{"crop_scale_min": 1, "weight_standardization": true, "pixel_unshuffle": 2, "block": "basic", "upsampling": "nearest_conv", "residual_init": "zero_last", "optimizer": "ademamix", "learning_rate": 0.00165, "alpha": 4, "max_steps": 19400}
Rows from block 5 of a small segmentation model, named by matrix and row number. Rows with one number belong to one channel. Each number is 128 + 32 x the weight over its row's rms, rounded and kept within 0 to 255. All counts start at 0. Numbers have three digits each.
Before each channel's rows are labels from the 100 images, of 14848, where the channel reaches its highest value: "strongest on" is what is common among them. Only what is clearly more common there than usual is listed. The data: coloured fractals of 300 iterated function systems on busy backdrops.
# convs0: first 3x3 conv (model.mid.2.convs.0.weight, 192x192x3x3, standardized in use, each kernel summed), inputs 0-95
# convs1: second 3x3 conv (model.mid.2.convs.1.weight, 192x192x3x3, standardized in use, transposed, each kernel summed), outputs 0-95

strongest on: brown
convs0.104:107138107127124137069216121116109210139096106119095145108116117136131111156112134135126126128081214127137159108131134100127129089136125124185129138139166121091255131112116241147118111113128129141100130157127119160105255132148121108125115111104140188109153107133116091147124135136121174120
convs1.104:113123121221130103089122201087158163100152092139171141115134175134113115164096121087155133126139163142110135142063116161139085104166128142140137144151107120092085110121103155173084153145212185129088099113139081167127158107125146157170139113095219206089129111150163105146112107032073115165

strongest on: green
convs0.94:137126121069146204210110108130149091104146138121118147119127124131100088112140086175110085087207137113108187136111114162088101156095091125142084061142164112164115090125137151074124139127101160156116101161123180097152150182092118131101148140132083128112194139114119157095129145086113133113
convs1.94:138135121036137153200153073151079103141101160114082116144133118086139147085163136149139088153156084114154152101144174095082166153089147117110098120113153157167168167156167129118178106082054083122171149166131124077132095124147112095096113172156095066109171167095130145107160161211127101067

strongest on: sparse
convs0.23:114134111112109167065226119101101227124129102098114103113140099108105159131106138198112121128097207135116148114102120099113118130167116111193122132143135103120255129100095168138100117135101118129141118162107118151143240135152139104124109117115122164114130117118108115123102100110104199109
convs1.23:118124166180142083096092163083167155142183097136154124118120199144068096153117127059160191098112159143103102182057099155185110123155081149139150111165114123106079099090105156138079151164160131094104091091111162171128166065104161186146138123081202163118097116137155095138066118083137146156

strongest on: red
convs0.163:102150108115112235210174115103098151112107110106128119108107105113116113120098115188112118119174167109124148106113141095118113096139118111180120123126142106102255129102102199120105097110108121139152115190104111149101255186151109103111113109104121147106149103114108106118125104107109188111
convs1.163:098130173086137097135101100100179165097194126159118128116133212144052140124144128075177136108113107127111108178082104148168149147121086143137145112155136116142082115090123222171090129156084096069138104098122147147129155059125148188108150163088199089117107137112183113127065141175072142123

strongest on: sparse
convs0.85:108141107130110192102197127105089195119109109104116121112118104105114136130092125180114132132126186125128159110112143089128118099148126118186125138133136106101255144105095191134102102120107122139127118193111110163105255159156119102120111111109141155112140114109110107131130109105108199113
convs1.85:119126166204160115102116191086188142129154109133167126139156189122086085158107135066130226123125160139112139171083092158221102118156040127124128081141109158105078095090102174148115136120190159132090150128093195172126159130091139149152120103114165189088125110149130106137057098050135122160

strongest on: red
convs0.40:102154113117109255245156115103100123116105106110138108103101103113113110122103126183118115122194162104121141104117146097120116104146122107157125127111132107104227133103108198127111102116105115137142122180101108130107255194154126103112119107103121141117145101114108110108121100111109163117
convs1.40:083129068150123132060177154125199118147179136216146100089095080127113096155118126113174151143085155122097179164135064145108130109137120139137160135099117132115075094160079134145016117159164146152119146101122151172124151144109109180129120108073178141165144102145170123139110113090041186182

strongest on: black
convs0.17:112155108104129236255130105115116086108118124108142138112106109118109083109112107174104107107223152103117193113110142120106109131127106113129107102127147107131122121108113195104111109108106141171139111147109150118122231209129119110101138123112110128109189116114108122095135127102105125110
convs1.17:089134150073125114163150089141112124064168155169090117101104157113075153100154134130190066147126083114135144132143126117036163143096184132124139131109146117154134144147144205171097106147101097054163114101134089111127117064153113148105157160092151085166140153105195133117091153169046149096

strongest on: sparse
convs0.34:109137115111105255255121111104102112108103112120153099107122108111115126108109113192115116118201151118118126104110143099113108099149118111152115119112128108098230126105113175115108107111108114134146116196101106129115244195149140105121114104105113126111150100112105106115121097110116173112
convs1.34:111125066187127136055181161131179110170149129183163103106099063111134089168099121132133169143094172128101177148137073145129122105146100137135148126110110149109090092165079109125056130142178152177098160112122155169120143160101110144134099086107140162141145088154142124144129100079101175201

strongest on: brown
convs0.16:104158117139107145087219132100088196149105099115106125111106104122128111146098158127127149140091189118130130110123142088135136081135138116179142159131134121091252146106104213162112100115127116131118137150119089168089255127168110103113101109101157166112113100128119094145133115133117170120
convs1.16:101125167150111094123087134093163155084197108134136150091120207144070155139129123079159100099130131136110095165069124148163126138136161155145149156169126080126095110091120211179090149159140145054113084093122101140127159065141159162130166144094191149139089133124167105132068135110076133134

strongest on: brown
convs0.108:124116102108116168055211105103110239112114110112087124114157106112106148159117108203100109110097213145126185118100121118104106122135101124196100104162145112127255110112105200103104137120112144160112107179121140154151255133122143111122137121112113165107156136113122106124120118111114207100
convs1.108:075124143192096086089107149112146144064158095173152136100087153159101122152112122091175118114116160140106100145076107162087098111155195160149164159142115082101093099131102158175062146153182154071105082092133082168127154084124164148152169120062169173156103113137166102141125123068099153159

strongest on: green
convs0.155:120167115106135223255113109119124060111129126110150139118100113119112079101118112167105107109227125100115178121108146133103112139128108116113108100124142106141087125115118156103110115107108145164134111141113151114123183192131118113100139131115112112110180121115113130092143129106104110115
convs1.155:114135087043159160164186103169096075155159177154093101121121101087128152102152144159141090161128092108140186136169124091078157138099142107107122105081143174151153149168143116136116090113079108153166204150130152083126098154147082116102084137134118083145164151116132163114147142198088130098

strongest on: sparse
convs0.18:099167124131129209238133132088081098129109113122146131114097108119137076125097134143122163135164135117133137104124161077132118058146150120132136158145141126082171152102109182131104084092126127144160126167112101145076254163161108092118123111097137126099150084126115096153143121121125149114
convs1.18:091131171056123103172106088116131150089171139126092141094124211135068161101159129102184086097129089123126102145091139115154154157101147139134144152151147100158132150097155178179136123155068097054162096121133094108133126046148140163106159178111154079129085161100166128114088160195085131084

strongest on: sparse
convs0.116:118169122121107125067238118103099201133136092083148078111144102107112194132115164175099126132099189137090121109095109107116131183180128103162145149119139095137205134100092156173104131157096098132154126127105119127171181124166154105128121123122118166134114119130095127114077088128100133129
convs1.116:164120097213107111074103154110143136195109092117175120132115089152128080172096110115096202101100182149107097133101100144175094105166073146143137120159103126091108094107094084095107165164183152145082095114119173156122146110094143144156133084123133157132105094154097111146146099061173136178

strongest on: sparse
convs0.66:156124144162106042000176157140140178132140122130106114143156140116142165168138142114129154158035127156120090149124108159125136142142124135143135145137095142130138126154127117139132166156152096102111127112153092142159184046131143150151146139146133119140068155127149124150106115173135120130
convs1.66:146124171157075089093103164099138136095149087120140160114097153170085145133114124100169088095129125139106079129075124148073113109143217147147156179170118056110111108096120129120111152148163161075116079091149042160134150086152160158142150100099158148151081106134150103146121125088126145151

strongest on: red
convs0.15:118124107113114161042211108104112247123111109110087116112153108115110150163120121205113113115085212146125164115103121115108111118147103123200109114158140113120255113113107183113106137124116134148115111171125128157145247125139143111124123116112118168110140125119117106131114110128113212104
convs1.15:084126157164092091101091122109161164067169099164140140089092165169088137139125123099158113104114143136110085164088109158106111127140178159150157156150121076117097107107111200183076142166158132068118068092135091161128153070130159169143189135066183156164096122130175099136096131095090160144

strongest on: black
convs0.176:141126102109126246205102111128126082092143145112125132134145123095108122089111082211086105109209131128114196139092126151095099155119086127145086073158124111149140102125105149063104132121117148167120088176115167135166163185114138131118161144137101099106181153094110131100143127088111148102
convs1.176:095134172031121137190122090146087119080129154127082137118121149118140171083166143143157068141151072115150115110142167117082166161089163131116111130121154118169145159130158124164165107094056086093172119143131093083132113124155129100100158185129101075140142171093142133108122166210128116065

strongest on: sparse
convs0.4:138088147130128006013114132147162176148128136156124130134132148143143139146161147063155124139038121140138075149158115148144149129136145143108147141119129144137128131145165080157157151148139122084155151067145127117126000056128131150147111130146133147150091134146146145138113145144151128154
convs1.4:175131075091158160168161101151084098183076145088116119181167090092208146110136135161079116155159115121155171092159183108142139132118114101109094124106135176137156150165153063083180113075092125205139171158131146095132097198138108070115083134187108098083165143123086142119180130166174087097

strongest on: green
convs0.38:131116089115130217237076111136132068118108142131118160119136142135141082103103086177110115117190144117139173117122135133114099085093094126129097091137153128101150111127124195074126119086141152165133100177122156144123184192102121133119139119119120128082183126114112094123158152114130161103
convs1.38:104134193048120135195108121145088130056129149114084150117131165122122169086161137139155057132150067116146117119136171114080164157091187126121113143127151105166159156118162169150182109101072103100169122135132081098131109098161126095100147175155103107147127166099144130110106158197130110072

strongest on: sparse
convs0.2:138080144149120054037065155145136137148136141157142131145140149137152135134130146081158155159041104156145073149152143129157148097156152148098152155130102146111135152147151083149147134140148120083185151097146113140124000032146144142156132119140158124142098144141153139156146152146154129151
convs1.2:092132189044130112183095079124119146091152142125088130108131199132088160088164141104156105116136081121133107145099144126144157162102127138126127109144150116157136149110159180155131121149058081094167085102123122113130129061139144157102167187121149074136120167095147123113092169204094142079

strongest on: green
convs0.56:126149120097124225252109113131135059100142134111139133123112125122114084098116089173105098096227124104110166128105135145096105138111101120134092075130152115153100109125116152075111125116119151159118102169112162118137162196114115125108148126122102111113177129113117146096140132103114129103
convs1.56:147134116057148174185156103159084089132088161105096116162150099091167142101151138169116103157152093115156161086174171099094151139107137105109097109096142157150164160151155111110173104074074103180160183165122141069129094176138095071103079144184069082121166151113129153112162141192142099082